{
  "time_shift_ms": 100,
  "fusion_encoder_layers": 8,
  "fusion_encoder_head_dim": 32,
  "fusion_encoder_fused_qkv": false,
  "fusion_encoder_inner_norm": false,
  "residual_init": "none",
  "muon_scale": "original",
  "nesterov": true,
  "lr_schedule": "cosine",
  "warmup_steps": 600
}
Rows from block 2 of the audio encoder, named by matrix and row number. Each number is 500 + 40 x the weight over its row's rms, rounded and kept within 0 to 999. All counts start at 0. Numbers have three digits each. After the name is the row's rms in percent of the matrix's.
# conv: width-3 conv (encoder.blocks.2.conv.weight, 96x96x3), inputs 48-95, a 3 kernel for each
conv.64 091:472536469529502533564489504483478492459521509471486417488495499477469513554430487542433466527536504458509450430537534476487445510544462502547528462537577443468378501482396542540455475586538469533448510508486487506446496463467519496483532492502579495503520498449522515505536471421459483501552552493494496469442453505466481483459510483496495477480527485470512524474420516521527521534458483574527483451434469553487508517490512488501504
conv.65 108:613537449569587517516536498541521467554492437475478416513464491562513486528499442506469484505459503504507460428560538501517508544497516461529500490600522495400425464490518497492521492514517475487519475532483461577442506497517465407480522431452520534445465514475498552434522474477507502499459458480495543503528503517541436479482472473560496505472487461544453461515508485491596510525522508504525465509437433524460429491493512490507506
conv.66 101:518527466528506487499530503473519512528459536558496471500538484440520506536488519499502553528546522500447413607467482607408568575497529493521488548529543469494461467472455441567485450444523480554477588534534493478482555491476461523473461532521580436510439446457557531527576510515504457505488566562564584542505467487420550521508428476475525477533498515438603495530485534580536529448505532464516452522500504490459486566507489544522507
conv.67 093:518501464428531486411514508494498553536515492533512437484546513510483466442485438479523532527478525472478459535538444587502473505503519480469501445526488484570524509452499511527568462475481458398484577497452565509474570577490551440533520456415538492496477519495457489480514452479529516467487516582369522501499499513512463521556493534433517518457502497425455502516546472449489504533556509458438501460451442546483468431445531491435513
conv.68 109:458504520490507495425525507537496470497523522492534502429566539458475504523456500501454485457555496492486514579564465520538408421570507493494515496504452450552555518488510442471522530519477528536515468600548533539536493600516501521574441448487490609502500489540469539485514507465506494528418509510500568555491500486532450512415512492508481519518505491428545510499509512483516448532431455506517532514511527545466496417609489537488454
conv.69 108:521525451529523492501585520481464490517518448575476544504503500439444484457462513544513490475479515535482559523520473609516503459456502465440464491501515548472403491430511519533485559554639502474524570519416573530539468458498508493511545476443419439533477538429493522471504484478486501559536529556544556524557494584477507488501525563527426478474540448467469470449513468481500556522554495458511468497485501464451463570496540509510535
conv.70 093:487431404454429439525482530527515471482476559484470506560457475465455507468433549524530480511436497457500478466518490538451525606453540458486514517555531531422415459467548551500503447528474521491543570366464498542482518400487504482510510571477508483497472493535548538460499513482474521494625518474499479449402453507553520557530500466484503481460510518570489490461475527492438552430531501517493497521475512463526578485475538536519482
conv.71 091:495468542451505464513594511457542526540456489556532447510512507508459490460494517437490505550461509505506464519525457502490568540527455474479485463511509595580479528546483482524514481541468492506526479557466499490541537498438512463476466509602515556509573526523507585549428539512467496525471596557559504406525418491448517484522509501506511502447498497542541533537536485505518500478478483472533548463495478482489520537562424483485607
conv.72 097:469513510458527576533500536459565523538492553554510610482486473498516544562521548509514553463460482467515516493522485529516517506496533484481502464518514459425456451471516563501525470546518437432517509496504433518519491525452488436532473485560456439503448546519414438545547483466523501463578554506480453436450526619646493500488532556498520551445504521515486466504479516467472500491464462466474506485458558576446546467469468460531460
conv.73 111:564489557542473488475447543530591532487590465473489541459469633505486537494418459477466544521519433523509481468464486411490530436396545529487438476481529493423579496485463529440527521494501498496516426490553527463475470452593520518425484489547458454541459481474552503536454475504460457513434449541517433496488454488490512505484478443538552446509497483521440509470428552475455532440416436443436498505489496470435529535419518499486444
conv.74 097:457536538448433476504440507577507469593546468527454481477538456511470488409498526513527490535481503490434433503423512529514527501560533521467563549518515531427552418439484478473441448533483525470429558510428475433529506476470508470475491559491476551552456492490508482438534480554490532509514552559508522421489491473515515553473478511555462510509564534445576559567561438459447468522471508555543502479478513532501515456495524561577500
conv.75 101:413515529416537494567481461535572512466482510463494418501481489556541468517461498504467490450461531488472527564561539445545470433477530401492513534476471490539447466503506510499518498549559505472486427536474487529503472512507479497547488526479511526492539527435423453620504527512530515527539449495522593518672534470533476480483474481523523489496532567473574508481515497563528497501497462543518494508540552515510442479529481541562462
conv.76 092:549513555452554477456502564461452491479465464523491492521477517504519469500459491476495527507565520500416510521488529449520522585419443497501471488428466575541553512461515511478480446495566550483553449581582468512466485518545492523501437510566566450498464504522464489509495480471477486520480482467500516490549474520545483509439478486454488400473486560423502510510524517449527511537556495516503522465472510497510553539415532447523525
conv.77 096:439466512489489466505505466457485391514493544428492439468445440461488480524470491471480474420486445478503505513458506495542584466432480528525505457436513488511417514481494510537481510518511478470475508547507429473525559475487492434460532488470517493457524450527396457455521549494533511576506464437483517478478508530555522505516528470476521417444511500563502474508496602562489468537494518497479437470439466469475501434484483491454472
conv.78 092:564523451473470496431507542494508545513480537606467557476582563534467480527513518479515490554512506498524528484514489600545468488534469517473503470537483437452529545410532455502549453475498497433495501493548463450545394574484553483474535516510475490515506498510466486502524532482471523495451544513457498555425474501486466537422523484510464567524500460475501530453481522447533539483473555462447503495545465490409457426568545438484534
conv.79 094:538551474501512478594452494570556530518506469464449504477509507523533483398529522503510483430529544473466447511489496504461556538542471439479442471486467451463453525499503555496483438462521455532504422407529449474459436466525516486471491480427470471505535481446391480497471515490492485513557458515545474512492476458508467482462530521512501506450542424455472535490459486520512537485457479554470474516476453510512500497439467486497501
conv.80 099:434488494458460519519473521469445517523532500525489508463477537440520447461528468448486500475480531470511493579515523478470517514521505452514530532512506425551547566554561557485505469496515515541520473438575535541417454494455504539535480536501465466371447520464484485507423465482477487460476496411528564551522368438512503516506530540468586487480547504449545494505499491509409510505503473545472480542594427446507525474461477552524577
conv.81 104:555551463476512540505424396468532417529532610495630444543430459511508473507538464452446483539542558485535471483528453507504476471520482474537423512516494474508421496524560493476480411396479472465470497504482524523494502505386472518568490496490558570487461444463505494486512463451452418498467496453503509516493536494479463444528451579498523499530492490543548458524520443510552538487464503531460449465499513463440476435541495535489468
conv.82 104:540467506445473500458508504490573413462484503543436533493476504513476479502455527522488505550487478511522527525533529495420582504444520504563526491541476467453515445464460501493504470454527523461504580435524452538536548458525521460498515442462441469479430502586573513534548472536443514529491513533463440428491478561497513508516546508552493596531505540497403508465463478528464424477503526499522488460524613488414501523452457508480566
conv.83 102:470517521536515497526528499423548557505457521464564470469461508450485513487419442521485525475477546447543525469562475462470434592527539538554496516583554517511540497497513474516450503488514468518526591484516464513531545416456417437537479422472483440492500534501536496457498528455493481495588526435577504457494557460504510505534427510430501599471507524560534492552482531528532523430462498544477465500502546497463492548528553481496464